Weights of a small sound classifier.
Model: log mel input, arch transformer, norm layernorm, moe top_k, num experts 8, layers 12, width 192.
Training: 8200 steps, batches of 128, held-out accuracy 92%.
Data: trained on simulated modem signals in the audio band, 78125 training examples, 13.4 epochs.
Rows from block 5 of a small sound classifier, named by matrix and row number. Rows with one number within an expert belong to one neuron, the router's apart. Each number is 500 + 50 x the weight over its row's rms, rounded and kept within 0 to 999. All counts start at 0. Numbers have three digits each.
After each expert's rows are labels from the 100 clips, of 14976, where the router gives the expert most weight on average: "strongest on" is what is common among them. Only what is clearly more common there than usual is listed. The data: simulated modem signals in the audio band.
# router: router (model.blocks.5.mlp.router.weight, 8x192, trained with AdamW), inputs 0-191
# up: expert up (model.blocks.5.mlp.up, 8x96x192), inputs 0-191
# down: expert down (model.blocks.5.mlp.down, 8x192x96, transposed), outputs 0-191

# expert 3
router.3:546538498541479498580583428505598575436562551558516516517420516466518516430512522510495533557530467511389522519436485502557487460495493447593464505423478574436557417571570494459516472497519507469517555576437576552457587541421511528470602389498499604506562465558403502514565480518529473539510569558534492401515511536587567513558566429506517391614512490556538472398568455531451542456480526511535481518532503450522498473433520472506455465469486554497462469535506511466531544553440461447554429504447469499474478512522547480592387423502503562542484450415449450468464421572512494394
up.0:490613491531537468623544399488570515567425517543508561490500514471549541487544508628462571493447514451500451489486622504458456415429506444482633539557512505380498494519431538482431476452496575474428492475448458532515484466589410524497503523508520437433573568501581557488475520490496512532458504480563506453514455476541516446584578478471553462443501478499523526464502576531515460477483511420536508561508438373526491496512512543490453522474536514540431523421446496535505447449569513481489478557505517399444397462446484582389481601487484542576386458493555515571501543421451465502
down.0:459484533449529487496546490491506514511469525406582540513473505543532413571480581575519511497467479502505539595512389486524506452464445486488456538509478516501561559551512560527502519475501486599402500522559513467456467570527451513478468492450517507535582475480532407400490525588536537461564425569558419556565432385503543513511445488528361599448542610466517502536456527503500490553515413578414458550414622500519491481532486531486409457448533503460405586577454483486495517437531487534471529558525529604524557512534539458475509609432481466494498493469472446464598601541441443548
strongest on: burst; OFDM; symbol rate: 200 baud; chirp spread spectrum

# expert 1
router.1:442476533482483433491476496592419455543540471463522528476524481524476479525514495522449421570419513432548559601509513504483431498558460567424583449547538410589456512478502504527535523447477432466504527446517379431527539430565469524591457544494479445419557537483523588423485422468559503448541457494419449542477507526495466380544515473444466501504433485554531431493380520449547463478490513445455451519412475566483527623594442593538492574562492502569450474547505414504566514458580503500462492451482523562533504434536474537503553505465541493390508505635524519524600551484454460512
up.0:563524446544438584473523438493579482503460533575518550439400573449576456437513460576395488600625439467501478532418469508496506527553509483467582548474473466436446398517464485545518555499454547491569532509491496589401496558521475510508442520511427442509452492536507631469480392517530548503447492497567589460444456555561501466449430505495557523528513526514461543406433451495494495515455422470580464619504485486469530462577497428505532499510486457495473517438502435467539573466500552465442522428471483482498454457493475527474532531525505596435478564520521507535550407430626630508
down.0:482516456460576459551512482499423469569510485512463454557456557523620552509493523420555468454494494468473550438544435498495527481571535572599431538566470607409472419563456548417461483445570550521526513515513516430508538441521556510498334542470613497539451468576548530555497548483465418504424462525478535522517523545519444501499560433605492394474449456453555507462472569496523535504536484521561508541522510487493498438543487566435504414433380547418528475560546493474494393519486447472489512522454417473500592574487415503466481502516414539538464488554481520582481587581441524500
strongest on: carrier: 4.5 to 5.5 kHz

# expert 6
router.6:553550433439521514428511430491385461483543453513455547485545566479503447475542437483410412450474549405628471487592441454483462435412412509446459466464568408489469521446591455523518467465431625443469469423572523533595498475551507528551485582467431423464548530451450564506421469457513516502551581596502481544524508545533528559559580610532585611468507493515497447510533503567548567547504601529454579497514495567492465559530607514594575554542482518466494459446525477552488512534500499489554464512506505491529506507547483558470467514518521477492482501502476445476589541483438473545
up.0:509566593547456507560502360388554600532504474464421470524458508471556488531440525488450548467512467467441599502412599503464438445507478480524449540460542541507476443456485443574475465458484480493536426433530513566415505538470420495508418477492498565546458442522446361539631493539417482476462466510600467392445516543491480484523447483598580472453599491456515563394449467531512560506515570513539562467484495508517470551524523560470494430543428454491522573637454462464502450536556525558531475556498485530518481453536469570456499546529492566434515541504490508457457472560580517530
down.0:520476455534612534489459588580441562526484474540553519460601528443503545538531499473503561500407545494451571468520387485459514529538440439510460494466537506528548461515466419476457454592489490438510551526549538483488439469514532575502534430444456453466534486477552511471445563485535468522445474417511431563541575592597559485603487412500515516553504570543560506425422497423491442490601439582602433459508504419451510487492526538492470461436466435516415566531509523467526471490579533456632597413552569520473537496519534505506556473509518487502546525447450432424565462536406587526
strongest on: carrier: 2.5 to 3.5 kHz; frequency hopping

# expert 2
router.2:479564512424548450456528535463431519465519525439415495461568465481464462534554463516425413440438535481551603539542535482536496493486496560444543407539592460551488548446521484503471563479563476467460529474465356452506456427510400463498442560493475501515496508381466576508479533454553487421574445441418497560480434436397476438442493468498463594472467438469510492519386480476533453517554494439398510535396467489519472613507433527494460580566499449610471477519493456491464529435531484453543522546452570554517447459492515571484586542449561468475531545615522514462560526558482507537
up.0:552518441473391529455454462518457511553498531550529466506568448472391462444502525550415528495453458451470466432540560512575444513433553491498474533531485483563518471452537449558404407471529521528569475564511512600440519505455544442608595501421495394506487482476453627486581485540446576473494450512512447449505546536543498586490418480559568488582464500566589477514488516537459511555505470524586535457492496479567494502460558528528485491486413623538542496441497513512520454543468494560500489559470495533482499629425489566499515484479520496484405525582449555389607444462542387461
down.0:474489566538571529466538548490471433512477534484538592549554559566618475522568495442540502523427442477507470538518477420374569490562497482483447586500456502444526476493380489530590546341574373562499453560482471456479524473529472547521471466544489593526589526469484403503416539471496601481460538529508540486485569492492506472494533515561506501471504528510577473560526405460477511375608481485481490460465504481444494622461497415441463503426459512447503515478417471479503453355550444495551498497519484560447477469523475460440447482495525513473548505452558480520473503581468553591
strongest on: carrier: 1.5 to 2.5 kHz; 800 baud; chirp spread spectrum

# expert 0
router.0:441490561466565431450507501523381501486496433452431459495532505544507424508484444426461456477446524432559482573577542508484513572447485538454531381608524505585463555501491492577513533431491510476499565429530427429485457509533425495515467575458437441508501456414518510487481464434452497425512475452456519595530462483446537471438495457443422554392515444454447441458456485471528512461484512455422483482381464477444473623598450589539497522520547480544465481515569453586504523479543528558570534487468544620519482454457422529454616517558455420553580482588506549513479469545517493514
up.0:492506453513472514450542490528476494558476469477550544518475465531522555418495475460435523491498387520451559581513432558578579399428515559539463566491489429500482530495525511527540516544495425534513509526417560612466503485505519559549445564486423516533506588477486588549539597495523552497476503420452457490477452603474543425563481394601518450551434471551502439454439523558487494476401535528498561577432461509511499498539401474538523445549515446489521600414399421560564512425544515582500465447473552544580481453445486552557494549521441509494464377528466501433569449493388513506
down.0:499463474489474478579520443502447469503517565416555595500557410468440458480427548501439489519507489502479508520454534538514470475540355463499492521597428469489448421414493529474419478518462568480565464560440510434510578619599413578470399503552589491501472546484533482499587500468517529443521612507586441504496455428475460467496511490535570457468485577496442513397458516503514408511552462534436403522516487610434538630487455506428569469578500500493525488547460560444549505470514474483529567490541568456489479452509436473430455458495472486545575617497445429507442483485481511484
strongest on: burst

# expert 7
router.7:539526553501582500451510520537457515553456553486454578464526555551466351478615523460430427480469545426564472571605523478460435541486448480430520476568573500512490598556491514480538421464540524495520503452571443526470509486455480514480491589474422476521532535533514553458502475521508461500509435399501473528528441533556412552456477419552495494467518489457582449547481440429638517490533485460425488492439548408556506560539463498483506531458508576473418518524619517511537522467488508492482449512436535545566548474529444598397588523526488432539466433595598577467523512509416505600
up.0:467437479544521526493434503531546503550509542429457541503454559529432433495558576524476553491542444545517527512439573505564563487528539447587491483504562524491473524550490499546492534523564463454448544591437530510447487586516522575483565431487536465499477456580516470532448532492476348471481462608555456392506499446477455510448590418578521435568564415519519510400530321474408553493425415419589460522569564487527527507528470490578456495455527488512566443470437485489506509509500484501516422464465466463553574507518484513518341550495504508503525386476530430578511467488469497511
down.0:449506519599469526459561502519594451408469461506436475491561449433519527467490467555434458429437448552511452466395588347486530467513547413538523474533511473603505456525598498456480506459516496487435578548519522492475538530499496539499475514545614385476526529445536541593606441509505567519399506571457494609436561502484556414542520568465443518464462561467479514583500478526458582434529376507573487514513473521501474440477554498545434500472546438533436409473449573488574518528511541474469416517545585471484452525582470397540500480505523495542478573502512508525567491457485497519
strongest on: burst

# expert 4
router.4:548552560549499522427553472548458517525547528489505545461580565551554395455458435599450494555525528417590591601582490522548553421395446452520530465562550408623443575447514568528537546468477483516483502463486439418501525457457482470533526569449494537457571450417543551484526463486553528515508481487446507538428519434432415518519440391519506543508449553488491482546375440486511440446501491497469535551446415516490509563569562549458525479512501411568478436476477459574477521474574561519461603437462499577505529439538438521473598469495494522522532548587491566538518542523479453506
up.0:503527581468496494574503544510536395501552533463467536514509504470428535547615610435517432542430517552502508471434531453476441479527576386482366580502514587465511527540409454503494506447578521589450427596497483527592484426488600522490433539479464469463423512523421449477510474571535483570583502516485410493477506548512570518416566388521536498489535463562507451480556518531532460405474544447435550472490451497502403421458404516512558457573505494519436532584559469469486409568526465497528506441564516504419510540469500438516424494570536527450515503555475463508440534533462520463
down.0:490482481446516575581492460484466486482499571481484417490482530459473556460504455506469469536452466544552555527581565554463551495486594438451511491521568448567360505541553479450395511517528417383504508482540517371418500571443540463515493422538473492521463479488443553546423524467443521441465522517539502445473425436462521503488556455528538463441497416499486559541428601413404483468477480480493410534495433523438587624554549515452523601530523523560541491545548495517482581494488470489558550541435565488565578463491398508616468483495560483598529450492498550549565547451456549478
strongest on: carrier: 4.5 to 5.5 kHz

# expert 5
router.5:433478523535489489487481515533472508574550514469497479477594468521458460582559456473434407539449512415523572569563559535506475505468497562449570458580593480584458564468446515482541595461461530481541554413529435456543481432475404493534473578467486447537524555486560562409518560437480513488564412470443461601480434487433531443540517503493481581444497548450451482582435500487516506479540454446504460516466474455404476616572459473540528598537547539511529413502587444534443526447561468512500485480526567556594519507476443516427567563470477470519519552594457592545594562426531490546
up.0:482547449556531550455559460453479475468519574510495498489553541462543419399413467504594535524488588514541635459530470457542587497551445499500498496499455522476533440483504520464441567417477437510569579551544495468463492498506514464475486431438553496507483456473485525577480541582481466538612503536407545403559548502549547434474436506515428444423498475496470526552528613412566433483416543458503459423504507554453461525427490497496395576434482521554497482449593498499509543543498474518467552470525529523513537556509578461593527466599434392503504467507470532448577461341477432458
down.0:468470517463477479565476516458517428520598421484492493510499584491532502508459517465513558438562544490453587490453647546472444437559452468499501434561530430492402519504446459583524453533539565386551419561512538565449478523532462491531535467541557503493459459525540491506446531439530519551495516466545475574576429427508565509578457448488463487538506442521476491436531603496431587529516522533466503386537538492482483576521469441552499580502379560543435462499473524439506560512579522475478459389521428559447445457465505563487542499570624577583397508405539508542421515521530537530
strongest on: carrier: 3.5 to 4.5 kHz; 50 baud